Rows from block 3 of the fusion encoder of a small model that answers yes/no questions on an image's attributes, named by matrix and row number. Rows with one number within an expert belong to one neuron, the router's apart. Each number is 500 + 50 x the weight over its row's rms, rounded and kept within 0 to 999. All counts start at 0. Numbers have three digits each. After the name is the row's rms in percent of the matrix's.
Before each expert's rows are labels from the 100 texts, of 14976, where the router gives the expert most weight on average: "fires on" is the input token at the peak. Only what is clearly more common there than usual is listed. The data: made-up waving flags. In brackets: how many of the 100.
# router: slot weights (fusion_encoder.blocks.3.mlp.router.weight, 16x128, trained with AdamW), inputs 0-127
# up: expert up (fusion_encoder.blocks.3.mlp.up, 8x128x128), inputs 0-127
# down: expert down (fusion_encoder.blocks.3.mlp.down, 8x128x128, transposed), outputs 0-127

# expert 1
fires on: "flower" (26); "rhombus" (15); "star" (15); "gear" (15)
router.2 081:503504445448522479563466556401509514530463543544461529509482509564523536473501532511469495442428553507437476476456547484434572503417602470481518468508436497590513466559621535472540441437518528626611453545478496542412427472531432469527593467523478466467457473491524501608489443423547497549426575495435459537426474515446542388496433522513408557514510471543532536441441562518534487410495
router.3 158:477441466496471534445435492506482510551433417526586528523579427435373494531449566468459535482555476500460504485495568558472441615515512574472386533510552431521467555454523535450494560616532580493466580474541488428535548559526495534547470578473513504490517525476435430418495511512535454453565480432462444426534417563528451425627454494515508552547554524512429486556482507562470473554469
up.0 111:508475546570475409538567447540536454469584565488556462448472522448500509536454462463569469499434465452468456400598499526561509482494496580435566522552413543630514485432564494518575542447488414519572507520409534422458421493487521462515475534488497510470587572519457491520438466490585457549505510514507523435514553506458404497504509597508573507515473424460494464564541474550445570394408
down.0 119:472552507540526458464404515496461566508524506544497506587462417538524537469482563451508515557444484510495486531447540527474552410490452435496436538537470556457528516488429491474489522512505480522600503551598361388531530605466451582444478515499445527605534460537542585418477555435563491481485476499489457499513540532390592504533497529579457412535515408535471571463538499418437531526403
up.1 071:510540501506476562506440593489446462519451495414464476497455561477473598455518485621562503491447543506455411524541463514471462573550392533586434523533600494530448548370524515416445422507475407467571460498477549517615412488533515462487443519529552456505492475480474468550446439513497501504453574380570480468504507587541581451591438504469552511511556536473539474541547510524455508511530
down.1 126:472420478472520414550622547484547412433458420539450551481593479453432521502569512438405530498508478447509548515419518508483453460507538487407540487513492498538532497600625499493464455517554491570490459520454501529467538617546551551538512532410534501488574526496500378428532495511485582489506506466460468546622434480519422490430516489512517522493574504433507600511496505384540475470492

# expert 4
fires on: "white" (25); "brown" (24); "orange" (12); "crescent" (12)
router.8 089:492496588502517515580492476463429563437518553496506466521437492435588467482525566492533487534500471534558520594501445502500593529487519509448487413556543501612535518426441441536531458528485487479483434520546495423508563418554467467487513461565483535589473549541498467591490420407474572435480570488490381505448480527531463517532541570572625558529397428451478567540498473419567467566474
router.9 120:483388601544467495520454597439493579571464587535472404460500532476603509467558566547593516519508473462518453528501414448432468463547488486444534521535516492495522440434474473486452574550503560451483509483493453487584474442465535601592402515495471577484490496579561481488425598478421469527461480525435465542582582505428533467410477440473469498555427440521480469476549464502481504558542
up.0 128:423528521477465479560496491497437523502492528471460527474523496528447490519472466546449474533432488493583443487531590537484458468561501555572520493432526512528626477575539422485562539476465503521447524535529434523458538445494496574497569563454422561449511408539582526444540503375560582499583474511485461518542459513505364495526579391574494535502519426621404550544492491424467494425457
down.0 118:560513454560487495505562435528473421483499500528533519521454391458513450470448504527561517439490457486439449458475525456502529564512572494501443414506459536463547497455520625500469495460563446506555490450428448466449411492428477457498473571479438461595503547619462493356488625554550456508440531557512535531555506558479574473546483543511548556621486535456589533503565525540399494499475
up.1 136:555523646554501561511471582538433481435497529425467500550402438489467559493508483468427453456426478499502567485457517533478496368516457574559510404559456482481545526497536470449519497513481416507471559533433505511533454558514495463532468473529542468530451444561536518583550555550607485543573494451464562609431552567381378519422510473558484482557513471533525522492440479543517501447493
down.1 127:450467458485508498564494527556492544533534579519507588506465452532402473537612466461620529568477438486483448509454533500535503547519480535474522507488462431500443514484498621506474531426477567412561565503465548422464475493405503457477541458497573473494411504519509513480461583475556536565574468542458568454480451399614533446468599549427487421512541489497451495531562424417410565466505

# expert 2
fires on: "two horizontal bands" (21); "three horizontal bands" (15); "offset cross" (13); "triangle at the hoist" (11)
router.4 113:443502517497526477503537449574423474522610567567502493498458517546548448472494454562407427557427460507533472457568543477567575428480394581417504435464588471584501514451565497450421549503456523602542556563441535477494440495584435465590485445513448534461545584420537468492497459495521580578521431565440465500463610516466422518471499458525539524542486498417482536504508528514465528503489
router.5 111:408536557495479491495605493535459387410532526527544463462431524467541499461507419519485468443435440471563520443517408515519478431509404424491469497459516525561453512445553469564519505386471564551600483524518569561391417508482445435526561465505511506448580614435617453553468492456487523536513517452555481519463526520535505562443572537448470509470442464463506551470560543482517501463595
up.0 169:517508603506526574567389532490485551492461572510508441433449509434549545531598547482522461590471491489513512463508540537460471516512526533492434489392531578474502531535545489514579468424510528538489517525447529518493408511412508510406516474538398529425555486476506460481475593464525546482419589519564431529511520528615566385502420411488457558448480506475429563551462488555461526430423
down.0 135:446512489515438483483469454550482525534498460454452492536534457563442479459353478504529484457493513567423447537542575461559554512498500524590561488550425465460508475510433492453441573553499491489429422472538506414528584466484472526589477533396492572557573475561456507520627473523566435537531468491486510506508518440410568519471543543545475436578486581522564340456457512548513472551551
up.1 107:554514475532520469542573608598460586626507600560546526469522462518508464497424621559595486460436480463440492514429454468484465466517541522513463510500445454517434454475485454580475482510577519540465492444440482489496544497545565479394482540562569519517582486416451406468409571536562395508478517507457415517456490443484521543467496485584454501522516427550548448576511463526453508451502
down.1 114:475420556443537427447462374493471480404486395482481503545495626442448519524520457458437503570522506515484475478565531564607552429437498448541593472592512526535520587498516565443551494438455504536492514545516475524526425508529493577589471451506461415433500496545537545523542423518458495581480547440622567494517528571469439426491517537477546501464482493461446558417529488420516520531507

# expert 0
fires on: "pink" (27); "red" (27); "yellow" (22); "blue" (11)
router.0 099:539483375465578489456546489606470516532501511444424572518457388520490473509536533501528477492466528543447483584538587490468574532459488522541568394533447513511463554531422515528491451535521448507504430536544549515525535499458472528469567447520607394528389521524440552530491520461466426391489483550521575567497459466519452550433575500586449451573504492505494430569509476411533588524436
router.1 094:454541380488464472488567522589419422545551419438477538486543424482437459493461417523500496462447516636447505459460572444517496444605457518551445491409523447483531503490534460560525435579463504461525505447534474576557498486443559415514546505494581455413503462499515563436541480457535429464501505498505521460550527589538433548494634479475471447534479499538585497530520519401476519573525
up.0 077:463562474466497543447492559589441581503486512526615549552491520537482493431459506463537447521511519436534478468535532494521531465533497443484459474431457477461499426516501599429386484496496401545524493448537489392537501595612455499577497539501486471515540426438525484561501394524593408589497505452513506512560607512556558485554470503555477487471520621463481468397463454575493481492422
down.0 084:489454548472441491487479513509570525535464517476481508511498469538498492542567540526443539488456510533448538638527504605479491468592477492445596447514476447459467603509453432554481639452492520438542379580538466551464395470493510422449459522419507497441514563498463549466467476457526532508470511626456456532503482444443503526472560491508537590483456441446433549600548590519435515432550
up.1 027:472551578556410522539461558431561454527445517486442466568540445472516510394468467498435528494608558511443520457507490613500526502442490504468475592532550400507446472552472486564508438594556428524502512542460476502513481461345511549536427533490580504486455488556508484437476527519552589555499532559600468588482476396524531501507543461493404589496485563513446507446460525494513477473417
down.1 035:543468542463529492495570437499539482459452391486606485460454564500511555603518530530476455547379475453548464549504491545481494512526572537524537466434477591472452528556537501480554515487403564456363491530527521593476431576662482535473477459478436432474583523448491455501541439516442483532484447504479547440520503565451501517425488501462557525452422464519476442595588538457527544508529

# expert 3
fires on: "three vertical bands" (81); "diagonal band" (19)
router.6 088:457474552548459594540451547443490567558465450404562492526503530541515528492514508418483488491536554488474448546614554558566492559585533453554502551545547499373503464438504583413573553573481473525560444474421482482461489454506604555479402500513502456516513445529405607558523507444468551458421474446548466475519463511453414539476433452542517489504445510590525462426497514573560509536499
router.7 085:442470427509423450458522501532455538479433474525500483541553554435418444479447488583484595485436476545462511473577565509528507439470491516533412501404543454430513463479605399573536479555551573563548528499626491543468434602521409514503476542436585558487509483508562498519451488514460542460407452521475464499538510585621504498516495539540518473474509543473517433591570439483422529496459
up.0 173:470499521447456515534506471465546500535508484463495546435510520471515564596565508448557525486545508464531497471532486556555456414518538502557614547527582538504479399428548491346493536532491559472531486460472507456504520373531518544486433604455485476500446507490503477538523425410445554496579487489583575446450453574453499510455388440617466437521424517528586458421467508551504480437545
down.0 150:484546483507490558530434467484500585512439563532483452510422618467439473410370405533459517539537533502450422496557498492437544518509588467500442476445466468478490626585498520486490423554458414563536417468541511479499475519414549450462524416520492452495562565459537531497556519490547465501489601527540456567540505460592544519563544576566531447473544507475410504527393539517501444542497
up.1 160:515475554574444512450323568488501620531474506424561569479544527478504533526535498513518456512551532478497594539500473450500463442520490411530485460451481468515397449481486549495545618436497517532511493502501532568425473445465460556450461544491497525485509459552501468548529552464515528460428604553607427518521477526481483448498405425542449495506431511465573578483504559605533411425560
down.1 145:454540525431499468504614432587441429502490505565439498512475462491490503519387465525463511497511518610444443485515570544533686508466507576539572520450456496459539560569535431499465436510553468485546463545542535514575481451504492435394500417505480457488488551531550594556502438490481430507585496455439561465440480440494548477572549530473568480525535488533489386534483429492557506560501

# expert 6
fires on: "diagonal split" (19); "three vertical bands" (16); "triangle at the hoist" (12); "two horizontal bands" (11)
router.12 097:519483445609487497509598449495479445569541512494415508516541494540507460500392464534553548533454481464451427433448577519496491602480522535545378494428517503437496503608477543551566442527463411485493506466543606586449471496410418460526538542530430493418460545501411508488654542469519510500503498549491484491574476437525501521527520511464414500510497557531548429499567503524397513486449
router.13 113:578489550412564511506462537496550511401473491500521521565404485465551465446581516447510441539604531467455455544499438557435538413461455428460596412564415496562458544493542482529451445496456600502444521547507488457536495528491442530488602407412471493545479576475546521436442441501515477456579534449554499540439519457505531534443445546549583555555529483470420517492408581473523496468475
up.0 124:517490479472577523528462426653491390477587473580528580506463526511506532441581527420461437457457519554506567521421539571494494408403464557433557509476467531573525503504538536481481503491426522482427544487460547488466488495528436467469393399539551440513452529539502536499442456521483528548611454507533551597412444513422459553459434510565537489509511496547511514506485495583520520400532
down.0 136:476562488562500495563444521482444492567466585550514501542516466538519474473512516546544488482489451468443413394538422547542473379489449542453463506475447416478469439418552509497522578398495555557465503573625504523547506527412420468500511590499527546478541552502524458498454573511517544510511441499367541503583491551508565465569615493434457423523540525531458552502569432529446431497458
up.1 162:536480556531489534477464542491491487477512569480584552479469479565438514462517614589480490416471515404547579457466471488477404490474472400438530517480408504595479585469473604544543520320503465501536495487513526512486532531498479533484529504520550498588466584505376426502456536566453458496467608490532487495544467506482572559458541438456416533571499554520461532539494474521444458421535
down.1 144:523554482451502547453527469547465523510477512502458495579447530526524459528483461379498499525534504620499404530574551488520591468463501577546564456549470522455566484496478418408418512580467431502509507540504435432571449441500559493450496460496431542555532435519499602446530440469582582537464456555469465566457577478489485453546528564641530432417474420542507486444447449514558451514469

# expert 5
fires on: "upright cross" (20); "saltire" (19); "many stripes" (18); "offset cross" (8)
router.10 069:528466487535508450476510511537432518384525539446592525445387504410484467423523463523515592535484547484461452612536410488513494442424479490492502488477533421510527569499393544452462577551559523494534534495617448429432412481566484501605462455442534495475497449524446488477468499523520471467504497489518541605555542480458509527507417435531525528507429527418418514431483529382572459476542
router.11 076:525478535550538480488420542588457461457529445398500633500451445547443530481506517448463439498598575538452520524494512492406481414370471519462518476587429482508589523535442471504502429447583469485475516519531514522536585497610508522498408499566568444526461477581451515519513422597489498476524487498510510593527482526511474504560584567603500529490454536507497543435524521494449523396446
up.0 055:617501458530529506531525522573570473476453568412532518574488539494559434610422554529467406500520490513478469539535516449519539560515589551585497429470500471491598370408476603446592453462441474481505569546526406567466543442534509507555526482484472412522540491550516371447511386520467501478504487511534475475462467532494475511496485541544524566468542464432505408463496463467525482550471
down.0 085:403503516521481524539455463458574520458494508552535405529472586431465471391569450487565452464547518479606492583504451473517415449525481399461514484470502507581495553523452477487488462533486611595545451399547535392498450490431434565462504484540511517550495542497560549561496552552435468497554593488509466460445545511608445532495397467495526445423533534516527584522439441539485486493541
up.1 077:491463516500504503452506509460427522486499404496555410501456452564473535582596620444523507503517541541487464498472566411503552379480506405451494465544412509446539439528479476520521573475575484521404491548470501562515545425514541505456524544484451457553486388538575542453487586600504497520542412571420525465524415501495533471396514520546533446508524491614520567515487506564525434452541
down.1 068:551568446578502523474538517524598479543474485521460594486536518596503464513394424555451544462481503505441559514417517560499517519469517571535422530458495506493464470566551554555525522510481552473517517477478573603471529491491498501544482521474399474401473442441400452556577429402540541560511505440534520514553543418416454593520463493404506474481516432595531494517513441525445428461388

# expert 7
fires on: "grey" (100)
router.14 083:490523440458507544522554566454551475596514505459419487455508416453476521519540547506518550509447480506420478519488544542507572651578550423490437521489520501493493468608479505510569445495612469427487415509444471515526465496493524491441563503546506401437574519497470500505580521491470467492480576504578437374450537529605489552476605455532447561471500552461504499581553477471419578565459
router.15 091:518547546416553508433442526529499435483450458510533553444471409450487511419542440473443591594555469513457402577425506467497508462477597483479483558474456543514477466567510552429487460504522586501483475603448501495574476439464600562604605445504551455517564482473514507536507400508521477490514557480507395462549531488523540510462527594482495586442582529567511468487470525404546555535530
up.0 127:435396511545546588567599494545559532518403491447557488549503473584454469453407409467480500531511512527500469467511510501579548661530468533521463517444537490506437529454481493528521464476464499575398409500483461575489559507547478414408499480533552404482510573461444575527526421430524476520440516423493514486498463540442469531453489451391512507577474518497528545568497496560524532597483
down.0 132:507528358585472459418358483566502532495498538578469482495476479471442497503529563492506437522481476475555461524480500481426555383519538498480552544552476558436523512560516538537455556544576527417597550573470506410558444444394501508526520560484449513577561412502462425437438475509534465575538499545522507429490511516538528518491522542612482480415475492545511519530514438467472404461583
up.1 070:398526462560482457442452468488480549567467616512495595587495477637442517522517523508492592519528543475528479404518500488520447466403536583413501444443472504452480474532511582477500560545444530490507489451514478529496499531415614448387477482480423471552441425454435449478482529489508508613485533446547498545549531453507552513518583474553594464485525487532599443528446513425537480459482
down.1 075:534620500414551529482402511486443540479483444528528588541511562483559461515466541473501503517432542478471573548538482511483547416572490416553566444441421430498477563527463444507446527553456487402527521536441471552552479548527550526553544460506499522569594506457483609434482448494420499437518479480529423470410560550487448500403430481523547497513543420485553469455457512532606521612451